A small audio captioner, trained from scratch.
Data: trained on synthesised sound scenes: up to three everyday sounds over a background, 26041 training examples, 9.8 epochs.
Rows from block 3 of the audio encoder of a small audio captioner, named by matrix and row number. Rows with one number within an expert belong to one neuron, the router's apart. Each number is 128 + 24 x the weight over its row's rms, rounded and kept within 0 to 255. All counts start at 0.
Before each expert's rows are labels from the 100 clips, of 14976, where the router gives the expert most weight on average: "strongest on" is what is common among them. Only what is clearly more common there than usual is listed. The data: synthesised sound scenes: up to three everyday sounds over a background. In brackets: how many of the 100, against the usual share in percent.
# router: router (encoder.blocks.3.mlp.router.weight, 32x128), inputs 64-127
# up: expert up (encoder.blocks.3.mlp.up, 32x64x128), inputs 64-127
# down: expert down (encoder.blocks.3.mlp.down, 32x128x64, transposed), outputs 64-127

# expert 29
strongest on: electric buzz (98 vs 5.7); number of sounds: 1 (70 vs 32.8)
router.29 [179 126 137 132 130 177 142 102 134 164 173 145 111 144 159 122 130 123 152 159 147 150 115 112 140  99 167 130  60 144 154 162 151 136 140 144 141 130 146 141 152 134 150 165 135 168 105 130 134 103 139 163 155 151 122 127 125 133 137 129 149 118 141 126]
up.0 [126 120 128  92 128 128 128 128  86 133 129 127 117 128 166 128 131 134 128 112 128 128 129 128  75 128 128 128 128 128 128 128 100 128 126 128 128  98 128 128 128 128 128 128 128 117 128 128 128 128 128 128 128 128 128 128 128 128 128   5 128 129 128 128]
down.0 [128 128 128 128 128 159 149 128 213 128 117 128 128 129 107 125 128  74 128 116 100  98 128 102 128 162 128 128 128 134 128 128 128 128 128 128 128 128 192 128 128 128 128 113 197 182 127 128 139 128 108 128 128 128 140 157 128 152 128 109 128 128 128 120]
up.1 [128 128 129 128 128 128 128 128  83 128 128 128 172 128 128 143  95 207 128 127 128 101 128  89 127 111 158 128 128 150 187 133 128 128 128 128 115  41 128 128 128 128 128 128 128 107 114 128 128 122 157 125 128 128 122 128 128 128  61  58 128 128 128 110]
down.1 [128 128 128 128 166 148 128 128 128  22 128 128 128 128 128 128 128  80 128 128 128 128 128  87 128 255 128 128 128 128 128 128 128 128 128 240 128  63 128 128 128  87 128 128 128 128 128 127 128 125 128 128 128 128 222 128 128 128 155 128 128 143 128 128]
up.2 [127 128 128 129 125 128 131 129  13 141 159 131  90 128 168 163 128 189 119 122 173  67 145 128 128 108 128 130 135 138 130 135 118 163 128 128 128  68 128 128 128 121 128 137 124  89 128  74 128 122 155 128 128 128 128 134  96 128 108  70 152 106 118 134]
down.2 [127 128 128 110 180 155 128 129 129  37 128 144 129 128 120 128 128 127 128 101 165 128 140  84 128 134 128 128 128  72 128 128 128 119 128 160 126 128 144 156 128 127 128 120 146 162 179 101 128  90 128 137 169 179 193 128 128 130 171 128 128 186 128 148]
up.3 [179 128 128 128 128 147 128 128  94 128 128 128 210 123 128 128 128 128 128 128 209 128 128 128 128 128 128 172 128 128 128 128 128 128 117 128 128 128  79 128 128 128 128 128 128 127 128 128 128 128 128 128 128 128 126 143 128 128 128   6 128 128 128 128]
down.3 [128 128 128 128 128 128 128 128 131 128  98 128 128 128 128 128 128 128 128 128 128 128 128 128 128 154 128 128 128 128 128 128 128 116 128 255 128 128 128 128 128 128 128 128 195 128 122 128 147 128 128 112 128 128 254 128 128 128 128 126 128 128 128 133]
up.4 [101  96 128 128 128 128 128 128 129 128 128 128 128 128 142 128 128 128 128  95 128 128 128 113 101 128 128 128 128 118 128 128 128 128 102 168 128  78 128 128 128 127 128 128 128 138 128 128 128 144 121 128 128 128 135 128 128 172 128   0 128 128 126 128]
down.4 [128 128 128 128 128 180 241 128 128 128 134 128 128 127 113 128 128 128 128 128 125 128  81 128 128 128 128 128 128 128 128 128 128 128 128 137 124 128 128 112 128 128 128 128 145 128 128 128 128 129 128 128 128 128 128 128 128 128 128 128 128 128 127 128]

# expert 19
strongest on: reverberation (81 vs 35.1); text has "reverberant" (81 vs 35.1); electric buzz (62 vs 5.7)
router.19 [181 118 173 154 132 154 145 103 129 157 137 172 107 142 159 146 127  76 147 149 137 149 121 107 129  92 144 126  48 140 137 167 153 155 138 152 149 153 145 137 147 129 145 167 100 162 114 138 149 102 136 143 139 137 130 103 138 138 138 136 138 103 135 113]
up.0 [ 82 137 128 115 127 122 141 136 113 125 124 126   0 125 151 127 120 119 127  88 128 140 129 126 128  75 219 118 132 128 121  34 128 167 126 182 126 119 110 126 124 124 128 127 124 129 128 123 127 112 128 128 131  68 127 129 133  97 145 122 128 192 126 142]
down.0 [116 128 128 151 127 133 114 130 128 122 189 153  53  95 128 128 128 168 128 130 115 131 128 131 128 116 110 129 128 129 142 138 128  97 128 131 128 128 126 128 128 138 128 129  97 114 128 128 129  33 128 129 128 123 215 110 118 104  25 128 131 128 128 131]
up.1 [ 52 137 128 104 128 100 139 149 112 103 126 126 118  74 133 126 125 168 127 147 132 133 127 128 125 119 188  92 133 128 127  68 122 122 128 121 131 127 112 123 124 122 128 128  71 128 128 128 125 128 128 128 128  19 128 131 132  91 116 116 128 130 118 137]
down.1 [128 128 128 131 129  99 126 120 132 118 171 134  20 128 127 128 119 228 128 131 159 128 129 128 128 108 126 127 128 135 128 128 128  60 128 119 120 129 128 130 128 127 128 128 100 118 126 128 129  85 129 128 128  58 215 139 136  76 127 128 129 128 128 125]
up.2 [114 128 127 101 124 122 136 131 122 124 126 121 123 111 128 127 125 132 121 128 128 133 126 124 127 129 255 110 131 128 104  77 127 178 118 112 144 128 122 116 102 106 128 128 110 139 128 128 113 128 127 128 135  83 126 131 130 113 120 114 126 133 124 170]
down.2 [131 134 128 137 127 132 111 128 128 116 160 142  89 130 127 127 128 128 128 129 116 129 128 130 128 108 124 127 128 170 131 137 128 127 128 106 113 128 130 129 128 135 128 128 108 118 128 128 128  80 128 128 128  98 255 124 119  76 128 128 142 128 128 123]
up.3 [110 127 117 106  93 113 142 121 121 108 125 110 104 172 128 120 138 145 106 124 134 144  77 124 125 103 179 107 131 111  79 123 134 141 109 125 126 128 127 117  64  94 120 120  95 155 111 136  94 128  83 117 101 136  90 158 127 106 130 149 106 141 115 128]
down.3 [149 128 113  85 127 116 117  82 129 101 174 169 115 135 127 112 130 122 126 157  84 126 139 135 128 145 121 127 131 173 129 139 128 117 127  95  72 134 129 127 128 135 128 126 135 131 144 133 111  87 135 128 126 127 177 126 129  89 114 128 147 137 129 150]
up.4 [115 131 125  76 123 118 148 137 105 126 127 119  93 126 156  92 116  94 120 150 126 139 145 108 126 128 243  98 137 123 108  95 114 188 113 126 135 121 122 120  87 107 128 123  95 164 125 125 130 137 128 129 127 155 123 121 128 102 158 113 122 144 118 152]
down.4 [135 128 128 153 125  94 103 112 123 115 181 150  74 130 126 116 128 137 127 143 100 133 130 153 128 108 135 127 127 180 152 129 128 117 128 100 114 125 146 120 128 138 128 127 117 126 144 132 106 100 154 128 128  77 255 108 120  96 106 128 140 128 129  97]

# expert 4
strongest on: reverberation (99 vs 35.1); text has "room" (99 vs 35.1); text has "reverberant" (99 vs 35.1); thin (high-pass) (38 vs 11.3)
router.4 [142 117 117 149 120  89 134 125 120 116 132 143  78 149  80 145 141 114 129 100 116 110 117 119 121  76 137 142  95 125 130 170 149 118 114 115  70  84  99 132 134 125 113 120  89 127 123 116 129  70 131 101 129 101 101 130 115 113 124 166 128  66 138  87]
up.9 [ 96 134 127 117 112  91 143 163 152 123 114 122 171 134 137 107 119 132  84 129 131 176  96 128 129 160 132 128 189 132 118  83 116 122 113 127 101 181 120 113  97  85 122 104 117 182 115 159 124 131 110 131 114 120 138 141 154 131 130 118  96 129 111 127]
down.9 [103 128 129 115 104 135 103 131 142 185 214 160 108  94 160 128 131 133 127 148 132 129 138 134 128 146 128 146 142  88 131 126 128 121 128 148  93 137 132 132 128 114 128 129  58 176 195 131 104 103 140 128 130 113 162 128 147 135 107 128  83 173 130 130]
up.10 [119 148 133 120 127 127 123 177 126 128 146 121 196 131 153 110 103 113 108 128  95 123 136 102 161 133 121 115 146 124 118 109 131 131 125 124 129 170 133 105 121  88 110 138 128 169 127 127 132 144 122 123 134 128 132 113 127 149 138 101  93 184 107 127]
down.10 [128 128 121  94 101 133 121 118 134 182 183 177 113 118 179 135 130 126 128 152 131 121 140 128 128 139 138 149 128  66 145 163 128 128 128 173  81 128 140 152 128 111 108 122  92 211 178 128 116 122 136 123 128 140 135 124 154 138 150 128  86 131 129 135]
up.11 [108 148 154 112 117 147 138 166 125 128 123 128 148 128 128  70 121 116 125 125 120 166 130  91 126 171  69 119 154 127 126  82  97 123 129 104 128 165 142 116 112  97 133 125 156 145 120 189 128 144 128 180 124 119 185 132 189 132  56 116 118 123 119 125]
down.11 [131 128 124 112  98 139 126 147 138 215 168 180 117 132 201 127 132 121 128 171 128 128 146 128 128 178 127 139 128  92 146 149 129 127 128 155  62 128 134 130 128 126 126 131  99 174 158 127 115 119 140 127 122 140 162 120 168 129 144 128 104 139 130 134]
up.12 [141 108 122 165 146 116 102 130 127 128 137 149  99 149  89 144 168 129 155 104 132  96 143 144 110 103 137 152 107 155 153 164 144 128 134 133 100  76 129 155 151 165 136 122 108 115 143 102 134  78 146 119 140 134 128 101  98 104 136 169 158  70 157 129]
down.12 [130 128 134 148 163 108 156 120 105  83  88  88 128 153  73 125 120 139 130 108 143 142 122 123 128 106 125 117 130 205 121 104 125 135 127 106 187 122 100 113 129 158 128 125 170  69  57 128 149 122 107 137 137 119 101 136  91 100 117 137 167 106 121 130]
up.13 [145 105 114 166 143 117  99 129 133 126 133 151 105 148  82 141 156 128 148 108 126  91 136 141 110 101 145 154 102 154 153 161 150 130 130 141 103  69 129 151 150 167 134 112 104 106 134 105 138  73 150 116 137 134 127  97  96 107 137 158 155  65 151 129]
down.13 [129 128 140 154 163 110 152 121 112  84  98  92 129 146  74 121 118 143 133 108 146 154 125 123 128  95 127 119 129 202 130 102 123 141 127 103 193 121 108 109 129 158 128 131 167  66  48 117 149 121 108 136 133 118 101 135  81 102 117 138 168 107 120 133]

# expert 17
strongest on: number of sounds: 1 (72 vs 32.8); electric buzz (71 vs 5.7); background: rain (29 vs 5.3)
router.17 [154 147 170 135 136 172 128 117 118 171 150 170 119 117 177 144 122 105 141 162 133 145 120 105 139 102 147 107  72 135 121 164 138 132 141 145 160 126 118 155 145 127 156 147 113 141 122 158 145 101 138 122 148  98 150 118 143 123 132 171 144 128 143 137]
up.0 [128 128 128 128 128 128 128 128 128 128 128 128 128 128 128 128 128 128 135 128 128 128 128 128 124 128 128 128 128 128 128 205 128 128 128 128 128 128 128 128 128 128 128 128 128 128 128 128 128 128 128 128 128 128 128 183 128  41 128 128 128 128 128  83]
down.0 [128 128 128 128 128 128 128 128 128 135 128 128 128 128 128 128 128 128 128 128 185 128 128 128 128 128   0 128 128 128 128 128 128 128 108 128 128 128 128 128 128 128 128 128 128 127 128 128 128 128 128 128 128 128 115 128  41 150 128 113 128 128 128 128]
up.1 [128 128 172 128 128 128 128 128 128 128 128 128 128 128 128 128 128 128 128 128 130 128 128 128 128 128 128  99 128 128  74 190 128 128 120 128 102 128 128 128 128 128 255 128 128 128 128 128 128 128 128 128 128 128 128 172 128  45 128 128 128 128 128 128]
down.1 [128 128 128 128 128 128 128 128 128 146 128 128 128 128 131 128 128 128  69 128 128 128 128 128 128 128 119 128 128 128  94 128 128 128 128 128 128 128 128 128 128 128 128 155 128 128 128 128 128 128 128 128 128 128  50 128  31 204 128 128 128 128 128 128]
up.2 [110 128 177 111 128 128 134 128 128 128 128 128 128 123 131 128 128 128 151 129 148 128 138 128 128 137 128  91 128 130  42 128 116 128 119 128 128 128 105 128 119 115 235 128 128 123 128 128 128 149 128 129 128  70 128 167 137  47 118 165 128 144 128 147]
down.2 [160 128 121 128 123 128 128 128 128 159 109 134 128 128 206  87 128 128 128 128 128 128 128 128 128 131  77 128 128 128 114 128 128 128 128 146 128 128 128 128 128 128 128 235 104 128 128 128 142 131 128 128 128 122 128 128  78 237 175 128 119 156 128 138]
up.3 [ 90 128 131 112 115 127 128 122 128  78 123 125 101 126  86 116 115 145 126  98 126 127 151 152 128 102 108 107 128 128 110 123  95  96 139 127 145 128 127 134 157 115 121  63 128 111 107 128 128 131 128 120 106  93 128 128 116 121 128  71 148  98 128  39]
down.3 [121 127 132 119 135 143 128   2 127 156 171 131 116  99 112 145 128 125 129 127 159 128 148 147 120  73 129 161 128 114 161 124 128 114 128 133 119 128 105 132 128 137 128 128 131  77 145 128 136 194 143 133 128 134 129 106 130  83 128 128 153 152 128 128]
up.4 [ 84 128 128 111 125 162 130 128 128  50 128  86 119 128  22 105 127 128 124  19 120 128 135 159 128 103 128 138 131 113 123 127 124 121 133 128 128 128 128 128 131 119 128 124 132 125 125 128 128 128 128 173 117  66 128 128 126 126 128  96 128 128 128 124]
down.4 [125 128 132 116 129 125 128  74 128 134 165 128 115 128  94 143 128 122 128 128 196 128 138 128 128  52 113 141 128 106 151 125 128 127 128 129 120 128 114 128 128 129 128 128 128  98 134 128 135 129 128 128 128 124  92 106 130 105  99 128 163 168 128 132]